From a checkpoint of a small segmentation model.
Training: muon at rate 0.0028, 4000 steps, batches of 64, held-out accuracy 98%.
Rows from block 15 of the encoder, named by matrix and row number. Rows with one number belong to one attention dimension. Each number is 500 + 50 x the weight over its row's rms, rounded and kept within 0 to 999. All counts start at 0. Numbers have three digits each. After the name is the row's rms in percent of the matrix's.
# v: window attention value (encoder.blocks.15.attn.v.weight, 128x128), inputs 0-127
# proj: window attention output (encoder.blocks.15.attn.proj.weight, 128x128, transposed), outputs 0-127
v.60 110:544484534460477481509516546521522410549526523486471572504551535496583530599492494543552532458463535425412465526524451499459456558435454456452519494499425587551460580531573603440550463483494456472410506480534461475481458466530468439594450430565464449446567493599548457495448527454411485526465477435475453575482476488552477506513508619606534549516480495563565557404599505525530487449401
proj.60 104:498502459533511470525491460522526368468524469506513488449462502496550447441525518523454446436548437527504594466510534490442524459527556527577558517591592466415454475546463471531474516542565481535623550491380534532536482582448456512481490625511602472484349493468498503410494503447589448495528500481599526464516567617552503448520483482402483552537474491477474456480485468436480547449544
v.61 099:466431522504537496555518516505494514581472419527519535458470519609347443457448464493405555477489509481522475492454538536602510469547607521508511597518560555463509428445491440551469475540538465493406432495470486374531440497504418588571523518529509535614528479472489569507490444494558550446445603480482566496519555428501558537493577458488583499444560458467541521456428477461520441499472
proj.61 108:558548532451543465482530475459503587452531594482487445607494475402506528448559506500600427573570507521505444532494461472504487543435468433561484561400446457486459482498503511472524508431565435516579560523513455488478522501413582434456531443488438493500493503492499408423538565510543522565549343535428450475495456478493466470574467604538470522503493571487579466509548630567489523495521
v.62 114:519524477520510472474428481533545480493518506498494542492451489529533438548510539377505489446491513476543603525558495554446608454484514535437516591492493465454489505487463514456481497446528516404461553539488454495555542594460446594472512515417575598542497491457507408421479461468390607512397669460503533439483525486519489527546561451560465465546499378601455528513516443544511479520475
proj.62 123:508569626526440530531508520633481472473525500494493448564509533469442531465444487523579468526419490576493441433390500404630457498474545444592449481493560477469527460502515443549529445497532415575537526501507494514459484476515541482524594496483456339467529473571495519529487570516656490504500375495483549525509452456512520474493482555507532579515503439439514549468473532536479498463449
v.63 099:479468507457502509557455476541516548508506540396526498568459490490592459469476445511570430495642494519469488593461544542481515518497435503454517431536453618595489470485511549415501492514492480486484582609569502493504534511524510502644551458584458561513520469444560489475486547493476527458420539494473482294506504496519502488472581490543496554600442489452466419537479492487469554434484
proj.63 098:446603450490497458503477529472503454551514368629485569465518552584532535562460594566445465460402554505458478448510504502576426489482531398484471467476491394476469523532491556483549502570455533489513521408497439495512516547481438536462530576467427498479467436468477415537503485469537548542563432458476519560488466516499596554517427486444556552485613569559507595440491477517554576531483
v.64 096:440487375436475466466499536532433514517466450559524567529513488519457443521506363339464556550520480396535483479498599571485531445422475546505479513462491520576525459436538497505580535509434536444437485452452509508456642552412478521548528577536491566523488467522496538551580495492492436470503478565557515503482494546475459489520448528521600495481523444470605507397439510492500507553425
proj.64 091:568492579521495445509492510483514440495438468503470489518422447613547560525520517676514490414461504558425529564556468454484494531507539464463571503541511506443518557519506551492467477526493511538568421534542550567489502496570461493520487507478582408486521483489537435508459423506466522539441503494457537440542488362470532487416482396400420477552498436567331490557560487511476494467533
v.65 095:519495466509458461548437425397429546542518512511498510496444542597446500543524470494446537485531511559470463557582528547560450483486388559554463434542486496528492452442604494491504600497552504508542483390558501398609518521476532460492485476461422340538490531539490498472395529471484448496486566438505601494590466516582440535444484549457601531535478554481519553482509457448532472512556
proj.65 094:572484574469492483465497486550526527500539421538462529594482430408577540529546472472536565493518457472551636462415522437465496487522551459447450517567537540523403483541495476489550492539547531543497452529494527578430444457452447549545481580538514621447538506438440466488555395493514514453512424543475468483342476548484502446454542449558499463369522463467444489484539516557423530450476
v.66 108:509526472456432524493484567511470548459416531496495553522534476557469438422384448511549495468643489458527586545501477463518381455482396637563553390535526412519494468485521545472540504520557530477435439538544459543517437588588580544539461545495434456543474511500518522542466500562528447507513513519473558515371506435512489491516500463539470557551509518484483508452600484434490409498555
proj.66 106:489417530486500541484437392485498477571514450553512467483407478593517531517615584486483528450434516525540543444501515489577559507489538406450491483530464530513513480493601476523495516541567409491538495439492556546481551409399481545524570538518536478447515444477501515593547518503504504520420445505552477536514498615408570499518490531425512439512499508545470490491428501501461719461513
v.67 099:475510474507364452524582460534471581476450513491512481479477519460439493555530449485576498499471463477473446471575515526557544441533601441498478460518486536457563491463523516529575489435502459448543565533511553522500382538569519459563583642581524355485483560399442516428502505488430564396522502483542619456462461467551507510590512479465576500510523559545517509486528462476488426473469
proj.67 097:473510563517566545501494486523558452442535414557493478569470469440576542449487526545483474568542546498516658598398533511460482503479471565509509508555512515527552530551520417459416521576455494466479436498464533483525506516504501468429460559429531532523576457649475499505516376468525495467486480494502431484589483607499441496465532566507412490520421498483467446444406544591470509407537
v.68 107:427532583484434477476459505528425443459514564490419524524546533461513456540397579559508443470539501485431550605532503521504473485448486483533535521507513539543433469534511539540498557574500540474421491491463379525494530491528523538468518392496475493527489569547492429438432506451456454590550574429499481593426425537442470541488528556499461523513576465515294494462479479524423507499592
proj.68 104:556485423542500468518500469546606507555501562553603527519509448562478510422546441449489588467479476503605484440532510554546516520576437441503555475358486458542504454521520540501512432425461511550498517562394541490485535442420503440561527497409470564492433479424518471611542495565522544440438435538512491474443594441467544495553470507455543521484615513417593450502508489532541506526490
v.69 089:508449444467622489520401516536544526545465465469562446604470491528524500507634620499472441535417507506557533481456499568492474399502486539538390549433477516473532483579457465507453460488456477506475469467497456525537490493551516567566523492499482657493485431546432485550584497551555462518493518530602447541467492542500523460456491560353500506473505483445498376546542548516504502445488
proj.69 090:579550431442478430483436477446450516426508548485566466418530532628413536456371496481481546527476470532394459514576505450476427588511485513484505507539539540487473522455548584503561514503584482436564589592468482546475479525457486486427508467479535444606434509467512565477475560499546537617457466505481488533505487488486435599558491438547523471504594470584521470530518461482454398520492
v.70 114:490535523475450513462622486532425497522483462478479539550498487478522517557472538554523518430491447508437430517495474505511446524514506491464602527524471514441459478557494543409469490572468512458404588522594340544523474570648571505459550421520476500451457564465512487408422530483414561442549478500498494540489437401490509558453553502512532532480601513504368557436527570487504472486493
proj.70 100:498463423582514498496488459425531441474501523482558476519516500414546442419608496523517480558532488504578565513465464526537475490439574442558528503448512444473542480439393475601506501353484481529518481524377551512573512471379430468477542620448435568506488520522492503484541455527589482468435561572524506506567538573475506453510545545481502534488486502403620506569476511576473519491510
v.71 085:513493490491512529587455480541549549444480475511468494534461419548519462383563476455580503470423459524452481474477428440469512502474487515581495399560449417515511477490562512477576549572585508538634457462499544509464521481503563533503413422441526469509515481494523554542466452535446489584471435526440436518610511471568424453469598394488443541481515616424558495522568546543534487439545
proj.71 086:501514503448465585388530565491421523474609468427490470431537604560452500569455545456464582433497539484528492485451553490559463461443462490360538517525585547468477465509496533418431437523568476461462526504524479518522500439407487547492497486622477494422497490436556528458534542522558472503527517528442474490436459519489449467579524586582506456488533391558510499596596457450526556523522
v.72 100:410509490481446488568504528444537411430480512558450507531560574469425515569529484457625512463415518563420515519556551525482425566509525504502476391552499504421469496476544469543623437529585491505490480485494549438435564413563518499505510515474520457498511550521501541424497514485433381523463503559376529496408559440552474529424531467479482523495515624425482526495557440507529518443549
proj.72 098:518415520491497498406498406492508533573569407502532527482379426473543445549492475516428531540600473414651510503470394539513545487486411482497487485457547548530473458542441445435416527588440484559527480469502501424522451494416478509528435598546500544473512467500458455559604517522526502450559507499474444550580467552503473460526521609517535451526479550530513466497528468610539548476512
v.73 102:500446528515570495552519477506485608524501492512517481415429563538537469552527397438412501630419510381488460496526408520458593449519572446598542512465480501449532531520460522499434518507498505481522579500425477479539507503533582513421456507587452525471473496550550528497520442474505532404544568563456456483594472586503558529487502524463505547454497524500527454548380527485522611579417
proj.73 103:482616514507480477542616564529441495478508532544524462563538406470491547568470560531542512457603472570417398545477619490419462610508489512484514537509533457504507519408431529507518420455483529507455486506568476543488492481547424467573510400469476515479520481543448466481500489469448461600514562419551487467439513382549458480497515460599540493482557432490511486529588498525544375483504
v.74 116:518472513399569490531444413539474407482459554552560486485463481481521559464515499547548527418468493526458489444432539461555495544517487482621471511510521437456402373506486561529511482538513521580560347575565473536460376626547521446454550482420518525524501538536515476492491536430509510564478473483472472439597579500505539482417506542509496561564506489443503522434438534460456575487524
proj.74 109:453356517532454407527459595540571528547531514489492468467528496466463353545410532448503551526466477517507474448465505543495503487479520462405502487546509485510579528517510466540479612566510507516491641479511576535572562383478462550476479405450471539494522438406504548570472466540541488480423470505539486521433389461448501467581565480566532491491484502396543484537588518524475496503513
v.75 099:464406445481648462556506537493509502538519594491493476546561572339419579546574458508489494519368494428492521455482459459577541489572600507469446556483581457437564562488462532541509469450467327538454499476469530514524475452487502547518518439524534583553437495506525475478507449475446499466522442511546489566497508484544585439452502529533493470430456510508561496564457514495516483538481
proj.75 096:456570419525367498393525539445511460452487550467477469537480463583537469481403495439497468510657401502450442618522466532455467511468509524526492542450458516566516467466529448473456553550547523521534538500468446432502492511555539457408439486502541517525597474565463515466506599571590522493547504510503448497591432512469413503636558475427518514470559537467500507515526478502492451446557
v.76 111:508564483523556515453526440586502561526543551362482491519486541503637498507506654511449464484408514502452431514471433524430512418504509433552521434493495511487533466510555492447549491474417532557494594499555526556456481522504540505478525517515524429516500450473432456485547411432370557388553551561553453470478506567526482475492542566480561533561443524631513524508530511444482479448481
proj.76 096:497506487518464488518555477525430525378525455565531524540550548435474524539383417488584566537463573495510605508568602541439521466549448536524460571524508596561557540538432502501495488449478475452547453512463503551608488479500415379532489449495524528454468470506539496486401552509577426612434496429485495513598470475487465483482503432511462556441574467428492499433489459535567510556496
v.77 101:552380486519522463481571473558459532625561521503521435471504509440503555521541487543495546510452451546460464496517434533581524419544513458498523661486491477511493501501405515521393491553441501563520456484399506450519477478505445455486444393479585514477546560542529489392485478515487520514501509492575552482645409460468484444475519564504479528471446403490435452528407556449502489573480
proj.77 094:433558474483591533504436629469572428443434600526448498564539511498478478503461513433514451530539457486494421556499500537520479550439568569488513489483500507432551510413536445449564506424511575516442570614515531468441493571519507525440526429491479476509495479489535486427503462470579558483477529520441390549359530473492492524587494503530555468430601478477558529528527471504512355533528
v.78 094:531500674527508535418508518538504500508510470483489478492566439458468546507512545589489480537444489564572527578538444526598463574522559498455573489444497470481442502498432440416324568489538407523462589536550403521483352489578535499485529433474484558401477524479541496526527472532542530478451491516527435449539520412443494505519541453546480498506521481537463477534506519453583482459504
proj.78 084:430484349509524527567501479446459445455474576468528503422467528449510478458563508453565479505545434491468423435436500508458487489491529507468507514459488447478511523466540492571538483475517538481512511497460585418523571559453522474436550421531494526633472571451454536495481511591506451455474537455633550565519548617555551612429481560519526520512527504517565515441401520479429419474405
v.79 123:459524416567486471344548503501533435495498465513462527526418518506486529543559363405492451445521500492508534601632497520446511479513475535487517535470506510507558629467564474505510479439526478446546571445553495458513467428416543546529551512512539432486522507432423484532537485566552609512476578489470468489470463528552480480579476474545522545481518452484354448568537470553572443546501
proj.79 104:595571519501507564592591505586531604531481501453520441551543505554437503430512553599488431537502524470499492455445458498501436429513518508600419455489504465529454459600519431539568482546440421476490430571491511609561542604516492445506468582560548480509466562498446506454494507488464398405569493464529495474532451559516546475426507505493430475511433497607546506447467459497507447479446
v.80 107:529559457568486509464460537518491542527509436475525513497488424538584491545485452475522490628404494508495454461540470532470580438434488444504481510436391555525487448594519526448463524506526518524435553553514482443559589520474546522520511581511408495549530493531411567400548519537451527420576547475490488529541402604421562623513491497388518549484572474469541478430464489553466519547423
proj.80 101:504540575475567469481530424527468447434502515467574502551487585533472564454534541559498533400564577518521571561474603487465437544512501498550543446554542515433522591468466514578542398494454492473499511522494426635486408544437405550497434519450537532505472570517540453470457540476480495567415435542557500444501554417509474494472431460526513465404442431531493509534543442514450389494548
v.81 113:327518471545512457583442585435468487544510546498546572554500477554449459549520424498457491518462523385508569491463496458556572496463461497512470482513486453550435532431486492486539648464483468555443487473436572487578561558493474488436466495546468555605474535472536388472438507443438488608471550487533598470513469586478480474456527432419526432478534569448482483524505494509516461507545
proj.81 117:653476526430467464436589477535535482527532461498445481504491474555574569464493485544582524419675453492529549571491592515453462457491487429465486478555528469461496514509518521500436447474498500529513426597511493530493444512499572468561501518456507502528487466460445490589596483594549494437528390568381430521475534455558436468625510517494525503501491479531489507487541541492499583425533
v.82 104:481496489527514508481417433411447535557528492545534482417485576521456545537532500470459531533570589603549578500560502589535521569438506438491576551450538571516574536419505485528484478467463467441547568454499446529505443457406436412494468632495508391549524516429474509501524486539628511441481531442514483464555475508515439465512501463505469518482458453533498583527377390457463484511446
proj.82 103:497512533468564500528592520582473494534440520472486536592535460420572531489508460541501460508364474433449472529492508478443479474583561564510489545438447530474418574576559545578551517489538556443461446488565470505459569530524598529495506446485537525461514477597503482421457461426395492498495431484499587554390482589468546531387501526525604475457488442467464518445511486569432444478522
v.83 091:394572475511531513397591500533530527525415576506490474502537609390378610544549489511587473386543541508495608580425502570479523528387528488524498530489501498551464540461446491538467442459498428538537474500510504473458511456504473523475507546537486636490574528443482420463535501462473448508507526511478517462510436577441444455434501467490508522499488571486434505537458482559488579414524
proj.83 098:552495527503449527533519538432517534586549430442486499505510452507554461389415464516421497571570500394490467532579529574410482470519429530494459475446443549372486535580576523471510486478439448470522442530455532523608524548490544446537445546483568385551415417488484448582494541525535458548503397472521509549515526474537539530567493537495533522493506566509559426438569392508522463514500
v.84 113:540455596559450509566505529525483520504555462466521396509457442539570450478450516458380539469500446502526404504570614512422606533467558448460516516620490504504568466476422513550655492504518570507560548478478581450462559491432433509466484538522530453551438468432518495556540492429440496496501498481526503558532531556470469480507543411538545491593462494516430458564546454533514407540494
proj.84 108:487512419414512495484532496586463510400473530554458573438559527446479487544469545524544517473440568529505518510426400532516491436599409520467503494493552510520546450465429515423348549424500558520401454591577445527372515481545524494557470491520471451524512502591602487486442447526509473539553561599477508507500439455527470447542539514515419478458504528515554543438454533534479571535533
v.85 105:557536527496495533537557515566515473490536507466430462500468471499526470446477584492552491545334495512465408515531462509477528458526477451563433421508517465429588444502489435463529487495461475458524612459404497545413506437625535550562540506574492440472468549529517630498632458550512482353550478568461538545513543518492514457502514536523535519486380489533563480504524483431516508500457
proj.85 093:434538463506534567552439413571482579381468471599575514507450496510469538688521487481486546565512490541529499557492483524476505496510412572464553554456512544491486548427453501469450451538574617518449466433574518408553449466424451484468521425489514551516545434562454496479395510461501507605495533408524464495540489474516482531484543526508414558550580472508467500488448489555493456513528
v.86 099:533500517528447471473486521482512341463498442469480501544529596542591520436538493471538454511526458570484499483479480550427463650455516533581546535449473513518593483538476515520581504578484566453457500458417348553522586522487476496437472479532440489452491488513505470466478574546513490532503562425456494623512508589438534538563598549437539478494456478543493454410556473535546525511434
proj.86 091:445495472544552470523445497564486564501459581497565495521507453488446491538505508552437511527418470513477479502594425483572472492579473455556495496524507536471410485526469554542485434472521484521457524501551502470405461433516481466613613493418426575537424556607473585564567506524443520425577541525518529476453513427525534474481445450538432606474537451454484629585430547509499475579561
v.87 120:516555424475554518448597478497447597552497491355491511436556532412475469522454496503547526553517531479414447502513475553423503400473468544518536508507467549495477519485624489438492515465393515407464522525504521471504567403516508518566497491527504485572581414648531541440459556491476384464561484515498482501528431531556438564508452548438552464510489473570520530455560574473531549479459
proj.87 120:461577644578430553492464513416477465483528459539511483590444541512540546517598485527435478538467500464485622536540557457489516521498489545540472542577548539543541525529451496510505403498496477509547432451447545563497493614484456462499510620504513444397511476463441400463500496488455562608471492467428507431494546461510504453507407464476494539440564580489493458508521379533514432566519
v.88 102:543603500509506489556451524548489479453464569468472537488488474523514412504509458548555561514642431473433563461509426383530504377460490526531413598478532507432474524464471573519566584478563545484526451511459424537477460527516560533590587430625529505573482430561488523518468555469445475522530547455411529521476451428516474510464471531470458540508486428463394512514571486536485451491548
proj.88 106:517508515536492541492487488494571485596517505499465446511498478596479584466507650423434472523384470518561531556476556515578520558550560463469547360422522427640561477530547497526429482491578451442473552506473492538480503461453456527429495478459465454456573528466485514551504587559521596486484441543460447450465462529487481500609493511486517469446525552448555503528490480390590522515473
v.89 121:502470506405511505445449611561524437445444446486461555565487476509466435459528500520582484462603517580552560466410445477490405488487464523463532550492464490491480505520532521499472502591479562623480477525517451541469436511523582504460503475382590594501538428569482493581547482518534584477535469526472480514452424370522436505518546503545406501530566450457429549494412523534485567510556
proj.89 128:515411522521561493511477484449516444655474561467524401392500519525466492482474524479420507478427467470502433491611521543658553535437565488470522416454497494481494461502544546540510545461543510456559554489436550481538553544504441508533553452533419446487483496423499566490494527474483433507417531509549447541522583550445557491496498532487586447545509511488569476623564517364474508503455
v.90 101:534471524424461489634381509501485611481482504522495485438449560508444435463536582534578486588546523503533421529462468495561576510508454508457572489561494465540428586514548430508487583518482471505573424509464474540492499364468479470454436529407508490515559471523501510524465455437543427520497515532508488464535415571625470522514438486503419474514500492412544519475401520606510549548515
proj.90 105:515546598501506532421540543495521493568488484463492531521604429516503594575483407466454556439452510529502500443518613419467477526465524508399520543531495521534513429461545619482513496552510566513499540428502486536517507574522582524565571411519498530426481519447472479505510439523501516489458509422446494460464572468468410496467547556543544483435515381498513486512608444346440527482579
v.91 108:424567562461505495453561569470455558485465503489452516430505520463465477557482511474506509540586455562529605517452491525593508467434450408414497546581516629487490544460460467536516533453500458559563477514505525578465469462474410495506554512596516490534479471491538527489501542457526482432471515512407508487464459399538486464518473417586383486508504441508371560575372460486450498540586
proj.91 110:527418503505584517541504452499550424664517496542453557496511508452523546496507521490433449521489550459529472518464500538491548550485566489524500495379520474545422552457626532528465476475501528409485513471492490448515538615558603562511454468438506469454565495451471415526525474484425531535421480529493484533506474588456535587507598628467573486506437584450484468406546493424541531509536
v.92 114:386517444450548494551465534496519434518489548574473420486452459530491512474469483419483547532465566526560590451484511491539517469535502474528507504472612525467477517451529450516546498459443421496461583479461501637517497585549434562598504510674476448501456548415564555545623433516554498485541473563490485542472421468477553404456466493425488520470476510463453479511486531462387476497470
proj.92 102:573476490462479444519549418512555482487528481485513580548495394588484455554487566597525437443487494447489435535506476567464472485534490456497514534451436461499451518516547517540500449459569552386509509450570492442554524398487586461429543504409559456518603363500467435473413577415487599508454540456457438489487498574434433529552515553524439520514515449572455484465522482541571483488532
v.93 097:587518479543549517484528509539521452530425478406528528558533465512479490472440524535528498399545485583562496461489526480496507460536422529535463541486544471539486402594463487523489529495432477484428582392436511462559516462565467488607533570480489445452540482447384458558485503554445575433538431501483586527393559495464523534539467519489575438473390421519500414458546565440576460455555
proj.93 092:519410463524447459505319426521459546423478444607534467489439491550439464399479492448441488573468459510462486508548511486529481481560487579596519441576468545455461521466564444458490467514549555523526496602511506461476481523543457524429494521485511510596461478553503582512494508512561491496505481500606446544573568544484528520430544435407391614520542516527508566523437516475482504493425
v.94 099:543452475405488474580435480541515434418532558626509566518456550616457506455587623439476465507461497424458485474449426505536444463471461587462556476509568516579432490465527570609560510471440509497522376432499566603521443528467473530545476466550443563493529545483495507509506498518506500481469438550452477440540494527613575505542468513425524502548526458513561496486517598509485502475481
proj.94 098:491523478488511435535569541518518535527488472498454440522557467504457527667405342536525577501418456551489477437453481437481434477486535489511526611514513441473515501536528476472464524565530433544547628511531472516559491506549548436451543520422510496478479497414543516503484440489563504509467553473462525497485560439467457502474633490528404457541533361485415518580506494421535519463538
v.95 091:576445527463462538490412437497527514467448463487540465416432544557542531509518559524446442451569547460497573478533533573535462469570458524540491504467510504461490527501432534501420422508499506421537452484489485528398354491428477572512531474500593510457473499598462478568525573506614486514580543482580518444528553490567473516553462597504328511464508443419538518472497538454442462516513
proj.95 095:447582458514518457597482562563439527524455571535431461459529525604395509481453494441527487560336477577498403439498433468515527628498585528437493480480501479566526474493512511458619561554520521502477542413459478587452574491519522467430549442509495469499409530431500469478427484524458451564389542500489552515464484483467472530513492502572530525522459524452420442527451461481494509487462
v.96 089:488554524466462459435616467444557549569447536530462523521449530483507461385487418413489491535476614477572574535539540502423488534482534477551547455505470476538500490504550447553500417472431524398429531444532574496462480470403467495550562532593555418433433511428532432523522438462591504543448587474517444525566516596507500454424426515493518497571470551576478485549494452517533491529457
proj.96 096:523573508544477496584493537598469522415549428444494565521534446514481542583541470625479500513482506446474515522512537536530533456518432510554451494555513554510475515468479520469455480563461494443541422454577525499469560497621538463613509566442560441459535370523403529469503453450437517476588437384526471434441454485473475477448508495540454548560429476559492430414487461589486540556515
v.97 092:439424527395556386482531424529502425419509482549487497565401556531498455516475445428481529506512518479476494488504558446452521520471540569576506461555505475577473463457514551509531539471430564504543446543545560446471433533417524523433473513469489446509529493478467469496527508434590490476408589484512434513569513467529598515591552495473654631569519488555381471491528503481515475513448
proj.97 092:521525551540487483551512595489523548535500524551477513501496484388450460584504533543503540459522462524433536470412459536492499461513471393493429555545498507472536519597516464527472513537495393502521578621544492476468492498600422429564482496453510503492453438470527548559453373480389521487586491518528494427431446544417491396443551436597369471485508483462556484482477532584477522507476
v.98 102:500445512429555559501499494467541507487471547528445587537452381591472519410434502497516481455493507469524621467527570444565424523498448605437519502523503426544371499599521473486511541542517448464432484487558500592472467597470558491535510505507558511457516577516504461574497447490503520673431496494504506496466491497505441451419386458523437508486552469433522450537474511551490481532574
proj.98 104:589509486492427468509460562547511501501526480444465425387521512680514490455539486515543510402488518482600469440504530493555545477458522455490546393532493447539546487500577548547457461505472507435569506516471559538537539475496539498561549520504559508510480386397515582565538494501580466422416481491451442468467522536512530559476515557498521411603480433578440513470559431435539552449457
v.99 098:552517469433591451554475533485539522532435510520437501521599528477432564466500507623560458549411482591478522388432469502628488492472490488428519443484474458476471450519524500499584559405577399523511528508487605491514422471415467499482569511540414516492434528534546458411587492495485504535484431563539439507489413482507584519494551483544438440503415526480503549510439497551452448497520
proj.99 097:505511491471428511439525509470522438463555481449495532437513574559521526440503480416436528449494447479535481653487490559448527513505464482479451627422515548521436505487580557521424584646519497436489520474421405438513486518577543594476462490487583558499580492454478518523469495591493580488465492429506452500544602500488489512599514513533474582482500452469475524438529444466474612533526
v.100 103:473468421487539512478539415467559530514551470532537476520495407513512503545486455532466534516550460542430444472509476484463398431636498494533432510565500472407504521507524510470451487497549516527523479558570524414505543610509509548455482405485513451567575442632584564491445480500470511528442424529473393493459526413501571549374461498539564513495592557417499545513513496414458525543553
proj.100 101:503495558483450455515505543372511479520553471516513506470473544447475411447542606474502440477554542500543538477435482489549556575341531450495481491518556505613490430491470471502591460524466434520501549477445508487458432446491429526493472519556443580402488519430453450394516578451529531526509582554432494467527419553500538461578506530506517495482438573610464419519535548543594486518459
v.101 096:474522477476536463571517482446533476481473560536543532603525532609515436494513535530533447590450460509469508364466467405546461586468438381529484484531434552477513513521448492431518582592388523556519468455421429580564561537490491474450405444512481421541553493519467515541499479458415521523535520533512584531523452515498580460537569501414540454446525498572466492533489475484440523489610
proj.101 098:577430535538524387461469476490492435618517466502455449467523476491526545485406470486505571418677542498533554550527599537514512457466620446491519498488519451506454543464512577504544419399510512464485518553544492458441461505502483514496568452452462601429458499529472562525538523471506515494463497492354393465428548523484472547511473546558511525474513436447529567574495574447505531497507
v.102 096:539507385549491491373547510623534399472540521484486498498450531449586475521495496494537539470503434516454488481449542469429453526541516548476511553518495544533466541548508491476536412540450575545400494631518478492479483601507599456538577574413541454495617521488442475431570452468438565452530535552536524545432425474457492480540508551502488537481561465543455412439563443538476537470466
proj.102 089:442443571560543478496446467485549503484506532515562514472526535516422475451446518566494449524531671489508545481584516571529497456450504466602474382505443503499627480560474480534468529476422445487612543523503543518557533487507335414473419514511495474475455465567567554545499501451491496421491526505455418438565514508504544448489457454495469435509467566470555579527468489540547434542547
v.103 080:470492474487498583449432496475430501472574451465531474485531565507448492570451480497439513561508533522454445541559514511526544477465563565445535529457486501538515493477602546494548505480521442539490502503413442397445498417420528488592485562493554567537498464620486555424473543540485478324498434559533529419560426402487414552534554515527395496434484483431450515525511513464565557529442
proj.103 077:504484541557554507461565503508523441546462569550457522529473527470528582504533494525461497491501413525453456478476393531495416557545544482487446520458557516511457503511411474534485537524543595561490523565451533554549539542536444470417437474604511411445550597428588418491534453496471481558488571434491544543486563592480568473484433498435614454396566513479499526521445468537493349485497
v.104 113:596462542500460496524532381541496463475517560484588459516417467469471533506522488526511468414591497501547458560628444473587514438559513511474512527530491472508449502491434496620393485571529529433539449479496444411562471499485440541499423524452471448525555544418540509485397507583562525555450506408474530516577493501514561512516444388467547538449529517532387474497577562525539479507523
proj.104 110:445563491502520516535490534446509596491551469530479483530550458488461397429499491461523499527493482480438503437363544454543451470514467505557470514555543487476510502520612393430617443523491452566436618582500509559422449515481529469406554546537480447461444513517494519465536503487543564430571495602604436517402563580469490510497549586526465497490490471550623496525461450470481481490507
v.105 086:462507451528507456475525596603583437584529531492531523479436532354554522512553455494494444488464554456462394512453542513422526498514512377480461564390501465455499510528556454538570504474554547526600566428444518485583567442517503525514483544528471513516488457465506526496488401541391516507525430581492503525393497564468500526466578481515506461528524556522530475483475531597480620445516
proj.105 092:496454454479471513436553432440514535472541443442496449520497446501511471524366432494510505523515512441492546531685525558530452451509411567555519480507520562548505405532376514479456457484406495478463443497461526485476491489541460434508490456532493518557513513632503487462536558444480476474530558461546414464616572379549442492520420533439553514600515543541526508525551501491571530505498
v.106 095:504432518484507507502443468412537356413473529610476479511406549495510595545618422493479539401435529460509449499551465476504476607490481554452464407437544519486419521446556533471498460524518487621479424535513480410524455443509523474479503530433538534484555530476508473592489545433446481517539556516404532449533519532499544530538418582378519528487521539545551487524450536484502477529538
proj.106 093:520471552503491427535588487525544519614482440435525493546523454490456411577396495535584463550627474455562502410539444509470547452516592448501499485548486474464583486601432345479535590530506478556571540505552533569542463594461421498540495520515493519527448552469437498484482480513555426513490515529566465505500523500497447478458526469548532431478497529440539506547576468490494488421387
v.107 136:499403513435483497585520447467455456458468447575553442479480463593411527511470578468518491482530438496525545444496631541519528535577460520398515503559565538548467490571417504535467475556434488333455442512519522601450448488544454453504501540434500505462477502455545572520528502525582527514483461512547529542442661516525513441520385484499510461473507491536591464458520523475501461564491
proj.107 120:495523506510485422514336544526555523432434560514521494408530508454526451523545458557488485537414555560459458470439428437480531514470536558531567552555444414457505580423596502467472591541533536611541548466503522454503554534540545541457578492485541546501487498536509553526482477466501521461522559508447596469512447525458520573458617505546419524630463479478426565462479547559478534438504
v.108 113:422458499585479502505448482450514596543461497569471480469474471494442537541560393398493538540407496480540508490505552570514608515523517492604489445424527500429486461461431525577553547480518453466447568427480555521508499491496484469578522502579512502452457537527524497589553486490473420515513427521458509491518628557480517424497390553486480532480457461462592342488425520512525450580518
proj.108 102:581570498439452496541516508581481483355438494473480514549416421638505529523460520574510489433544510524506453564485464486428447524525523525419603450522481443527550526526513500389409473540524542464546455503585536532464572456528516570500505459505614561558516481500469409465404499511535513516517510501542514529452390414507448574490567446502470486465525480533418562509589487474509462435476
v.109 085:492500478468494490549462546486540465494481448461523458518431389534550503520423452472472466531589483399595453547526469489493556459560432534529531588439531423488546561467515518421530480480515460390487512515537419548485438452472582559482470601487512561482444415528506544515540447539509543556589585534536498591389480529394523507458445518483457452549564451441517503567563481451490410588448
proj.109 079:576555475471471486505522492552506517475500599510550396401562549590491497479541600555590424448427532569443530460573549507531557532536585419421502467539482431594543419462435459585494578488515539506463464435446513578468511507502476484491591448523457476561479515548480514535493590461476445501436495500504506342578478507533486513543484460448505502538484506542492475468378506565445530479508
v.110 081:588426446554488526433428528518424530489503496415571566480542533504436503472523397494521465444545538461504615530525494496516494420505534607533451422421471497526556453538477480510518588531466492535397531429459488461542501647518575512600548527531494492556447535537498505565463538603552496418512537515452628548472522507564452495416482509508408533428461508479549469494573446487517510478498
proj.110 086:457516522476525543445476464573497456453442548540479385510343455624480505514521515447470524515479438498438510551486496472555464573517471532494521400530498543545404547549584540519469417580584477468595495524493559554486485444464410470511433556475607481484543435508531531560606508537490473517499469507609462543502537446450566486537502499470592450549580514517437536549497523487542467415451
v.111 097:529397473521569534522492423443558485508483479417482417494477497601519518461472546504494447430516461460464488477482449533449506560502401540552410416530479472516603531585496489487505530582453506539569559482383525536517502444517520469469419537529507492584614512593538482601473472533492482493539518518481555600519526613491484391526498587487468504466410492467452401568461506486459543517570
proj.111 098:531551555384502502536485561534470555501474550582507427431506470571398403512415484468469554492516555530548450484516474489454544475486450556436514503506519505490379479477505584437544438401573550493455498480577487510464488516515480505573519388480533545448373406485527500506471469472478430612471526485449435487424555393479587546512533490550493498492590538501524525485599518458559504505439